From a checkpoint of a small image inpainting model.
Training: nadamw at rate 0.0026, 35600 steps, batches of 48.
Rows from block 2 of a small image inpainting model, named by matrix and row number. Rows with one number belong to one channel. Each number is 128 + 32 x the weight over its row's rms, rounded and kept within 0 to 255. All counts start at 0. Numbers have three digits each.
After each channel's rows are labels from the 100 images, of 14976, where the channel reaches its highest value: "top examples" is what is common among them. Only what is clearly more common there than usual is listed. The data: abstract colour fields from 500 small random pattern networks.
# convs0: first 3x3 conv (model.enc.1.0.convs.0.weight, 192x192x3x3, each kernel summed), inputs 0-63
# convs1: second 3x3 conv (model.enc.1.0.convs.1.weight, 192x192x3x3, transposed, each kernel summed), outputs 0-63

convs0.140:147144051043159058100148124118116052078106139134157149085088114081105076140094115111145100142142142125141163147101083124060149120166144148151146130160083161113163082185135143162129065105153125
convs1.140:085126131148093122156107094136151132070103154068084147151142122179152166116140201130122087113139112187123088092158097077168088124071119077106138096104138117116095122070145086154148151160132170
top examples: smooth; mostly blue

convs0.34:178101085039183132102142134154119138142148152145114119047147123165107087156117139144147099143130100112111151160143126133050153127176136175154115128169092129117105091146142096157134178159143129
convs1.34:092108156153132160172089092127138065132124074085098051138132165092124150109144138115094109123128072123101108098094173149174184175144109082070089148087168120092124137118111107058122125122072094
top examples: smooth

convs0.115:161132079132134105100121116122146060139167109162144127075197133145106007135067116117139074128138139078135132174145168168108144154160140150140132138117129137092129174123081125135122152107128093
convs1.115:122167185122113112139107139171186158142144147135124091125080112111121194152162116130096170154119120127133100072106120143175144129093129127074125134106104189155166100134153074139135085199116178
top examples: smooth

convs0.131:166080098120098151081147105125105125116112133174111107038152055151073099136091135175116086123082111088117127127134053093066138165116138134118109092091182127117115065129111094150123080096104153
convs1.131:073139118125127126198106134146173145141116093122111084168140165121184100189180101108145121149145113176091095177137159164193129096069148122120196177134131089109123175141121119153138159132129111
top examples: smooth; mostly green

convs0.101:134130073098100125098166107104081045134114112162122119043136096129073063136099123099123071104126097100144104114114062098055154138138137107116103104107143152135121101107160097128137057107121141
convs1.101:054175188203136121154107094151141108161106148114078147160134170116148137153141104165116200131163107133119064136122193157226141078129110130084119221162083157167152165093128113141131117160122135
top examples: smooth

convs0.167:155120157150138141127147171118102112141145131106136121143177163152123115150112117089136130145146160082113143187144197124152149173164118182128155161168109187107113132100040147136131128116116113
convs1.167:124115078069089110069127130135193098119107071073122154062102117098117107102127066113114119101139123135125127080126119115061112101105142107115134129076096147122115165120197058138097135112146137
top examples: smooth

convs0.180:162134169117150127050178114083113101144103155136139153084118083128040116128158162150146112094102102144148135141153095142139156054153161146139106133159109154162141095157082123157142081116129148
convs1.180:057105113035073113183084114146117115112129115141089049123127164186151098144196112095094103179122139146076061130103153094089087184131128134078143110112190121117136135039112098129132167176088146
top examples: smooth

convs0.168:123098169136094070114137099125091057120101165117139148142103124079118094063087135142125086069111129151153130059150155175114096120097141119139104129132166136143139107120141145075127103130157129
convs1.168:113160092109110175122139151201213113162124084154134120094148157161125127148141095149143102145142157199116128164110128095150135153189127125119146133092116124146135140082186137154154175169093086
top examples: mostly blue

convs0.57:148139112104149109104192150148130200141178136165135144079136090115100078135068118103178147141105149098150148205160146088067160125193128202161126170196071198131138024175119138189137141147124132
convs1.57:105080116123082176111090122143195096098067109097111142099111139130137102102126205125095091145152116195092149069100091156069089156123150077093134107060134115126078126043142095127187153159075182
top examples: smooth

convs0.154:104146106097152114146152139088153118141136143124146150090197084143090049123134125133144123145104094092157123160162078081139109113126134163148113130119111141140138079149156108152138190158141124
convs1.154:121161171152142174173082087119174135135142125128091118138084126193138174087088165153089086166119116118128098124099161143147106169146149121114157119133172110148143155134085100108146128088112160
top examples: smooth

convs0.24:177092105171132113115149136112092149147191157145139151115200114199098040167069116163156123135152154068149186210167181087126150161185140206156108163160116147108119128142076169137131185099164123
convs1.24:117086117104098123126132127153226095118097092072121113153073122112125137096143126104128109120122110142107134095114133153157052124167147115109149112080105179125095153091153089143149104153101086
top examples: smooth

convs0.146:130135182193104171143117134093115181138113141100120151164121141120131134193163116169136190099164131103130105140147208127192142159074125144139128140178114153127119161131172186108127131167149112
convs1.146:116081049023123104134130123125095096078080091099120135091067120134110100074118154084119054120083107141112136149162081120046064131175107118119102115136138106110087114121070117089111121095138101
top examples: fine detail

convs0.174:151116111169140083050174154097125071165163106147148140113221119173091072153081093162166147097106155086124137185168156123123125151178139173157109129107105209130119144074121134141133134158080130
convs1.174:152121155132086143163101108229179150107118142138103097102102157140134137126165135127090121200178113082133134089092102164154123091148146132069142153056104160155168160184171097165124159147160128
top examples: smooth; dark

convs0.60:053140139140150136169145151121117135100112112152128133120104038069120144172147097203137137145113103142144094192135041074078157207202130174149127141137165146133152053167061114114124098088127160
convs1.60:159086118121126105164104127133151123104157143080127093155108099157111123130131134129115138118168117138143152107114074185163084094103143132089116153116064150130138149113126185171170139135117038
top examples: smooth

convs0.66:172122072070158080060154138114127060158134141114126138070170112146086087152107146122141101127122111116122150147153104127043139096157143153142110118088134137153143100105115081136133127117130140
convs1.66:096137161121095195195079088154161193101107120101099056144081150121182157151146096143067130143149087132101081098102199150153180160104109086083136150124130124128170157136117136106143147145122164
top examples: smooth

convs0.89:185131070126162114114168171097130104146149141124152166152205091162110088152116135129171172132108159089147157232166132062074144142195141182163126152161076184131128105127092151174137155187145104
convs1.89:155116140138090114130109124255201168126096092092109119090061147149167121092129118113104084152183133085103146069080112169159106095162139091085121134043143160128108116089189090139133171126102132
top examples: smooth

convs0.51:187118049121156127099169191129101129152169153152148157176222110153125077176079141138167165143138174073147153232163156097070166157216137200160140176172108173131129135124066145159137153129160113
convs1.51:148135146103075106111114130190250149110098072074113091102052115154128138126134077106098117128157116095087130064085149184144096129150136110080124117052113167127096150087187068141133138180087100
top examples: smooth

convs0.6:130159142132074109114130145061082056110110105104137148150116091100078106094120142115145176123137111161130127111152119128111096131066115130133114155164098092139127180157110154156142129080177134
convs1.6:146045115132175099125156161115081152158173158163153100133119159180137095146154104093139083234089161095129125151130115125116141072117163148155131129119140144125124073086037129114103147109136213
top examples: mostly red

convs0.148:122120117128137127143109108063115000115146122122134144141084148105118145076130135144127116105137135172154143114143128134132126128048131108133107131119108108139115114151170129099125187099150125
convs1.148:109113072097131101113131175141175031115130106159152084143102133157108077178129126108140093162119141173127139145098189139130115119077136085130141125122133114151114107094156187115119140143122089
top examples: mostly blue

convs0.63:131120132177142155085133125112109094137109129154130098175164124090115149142092117153105177104174122129117099156134091154179165168169153149127140168129142113145115175131148079137121110120153156
convs1.63:111114109032113082085155152115128117129108065148151100111073143139080142140166122049145113111108149150119180133145133159000096064154117146142081128117112149121128134146108174127139137130094104
top examples: fine detail

convs0.143:042103079067118070108127132142148090139127107163114114106145173087144055074102118060103136138103133141114154157124104134044133131147111091115143153140111087106156078098152154116119126134127145
convs1.143:133173136115086159112109102113154120015125166118116143090131110168046115107115094142120082162181143098164107166137170184118094120156139150145114091102146135085100120138074116174153105114199126
top examples: smooth

convs0.158:171101115136138120101155162097051108154161160123135134138205109165090107154085137126150139152126158065128163194157167125097170141170130193141112155154120186124128183123074159145136172091139121
convs1.158:125150129135116107118114121201255129137132064076137117095088127119149082130119079113106136105147117114114104094102133138125090108168122098108109142078092147137098135115169080132128116156114104
top examples: smooth

convs0.81:150116043079148080077130128108133062133154123124134134064151061136098090128126138095130098144117129122119115150121060085038151095153143147134119128128113136146159048124104075124137126116143127
convs1.81:084165141137088184188090076158133170098070147118082078136111149116173185130133153132100121126155109131087099093094152159174120171065109061084135129111150125144096142138140153117155158132073177
top examples: smooth

convs0.164:136118057098128118127157136082169157147114169118144155099194090105111039110107165104169096150060122135135151122134043075111073130163134149146087145108108118129146040129102126158141126125099115
convs1.164:114127185168124123154103099083132129128101106174128149112073161200083135106133121175091193104145146122159115128145170171148071131121152093125114166178087173122127131161109161098144140141202125
top examples: smooth

convs0.71:128132131134108086131122123122125089125089147117150120054144184023107034042131117080136090127131151138114110142119121138185126115136130151142115136145139138141150182118098069145141101128144164
convs1.71:146111199111164129099148166146128141161159128210137123126111091140058189135109137105129167156142179149152164086119183129074132102098176107106138158130136135165156088126197120115143134168087134
top examples: smooth

convs0.163:149120093138125129095163160125082137153152147137143135110213107165100066106076144129158117166131165064130163204174165115090159143169129203151148170175113196124120195156079165144138134109146125
convs1.163:116118168077078120128101146105218119118108068091126134122067106146141088140140090104119117085138122127108100087114107126147077115106128113117114115066097148138090129073147001104143133143083097
top examples: smooth

convs0.23:096088113119116144149151145130118106132118156135121140158136054158100164120124097130158087136169166081139176194130161115113167106161134156149124147104117115135126146169077183137134141107101114
convs1.23:129140097077126109119131146088119153153156097126133113080127135089156093114169135164129146077104138197116090130135150076129094127069090161116147126136051183083108084049111000133152124086133120
top examples: smooth

convs0.121:156152093147127153144141131131135137180119110138168128137206213068135078012131110096130115136170167134157098124138137159140134171183106168139138146184114144114161120190113125145131098146171174
convs1.121:110094182113094132035133149111151091151107129116131098124138131170090185117066133008136092124114146106114162099094142119084096079090144091101098066066084182139092115096143024108153114092076110
top examples: smooth

convs0.120:095126083085129153119133104141109061073108140170103130081107093130101092140098122153107091159106096111123154130105122089094162166158120102116139098119218237082108144127073199140128123149135136
convs1.120:117134148116153073075140138165177130140130114114112142114108142110093096135122129103161172178129131116113105099178093159173140061117122090132103154071012154129164139133148044145093112172100129
top examples: smooth; mostly green

convs0.32:142103090132124130129157163119110124140176144138138149134193124163113094136098092143163089142124167082146184211163172079126134153179138204165142165153118119119128120128056172133132142110148121
convs1.32:136094139114083091107124141110186093144099076078134125127082101111137117127141117136122125085140123153117138092117127167173098118131130119108148123062085182125092182085159039136152106102114093
top examples: smooth

convs0.17:129141111053109109110161169153168108121104082115133171142135071154100158115127090120170085118122155116129132140154143059097102117128151133162163176109112120135116004101129149136136170180074114
convs1.17:127150158158130132141113113074060174151104141154095070053125142096138105098105132151112124128123103152120119150091163191129173112126118109110117087127090132101128160123134067090087140058158155
top examples: mostly blue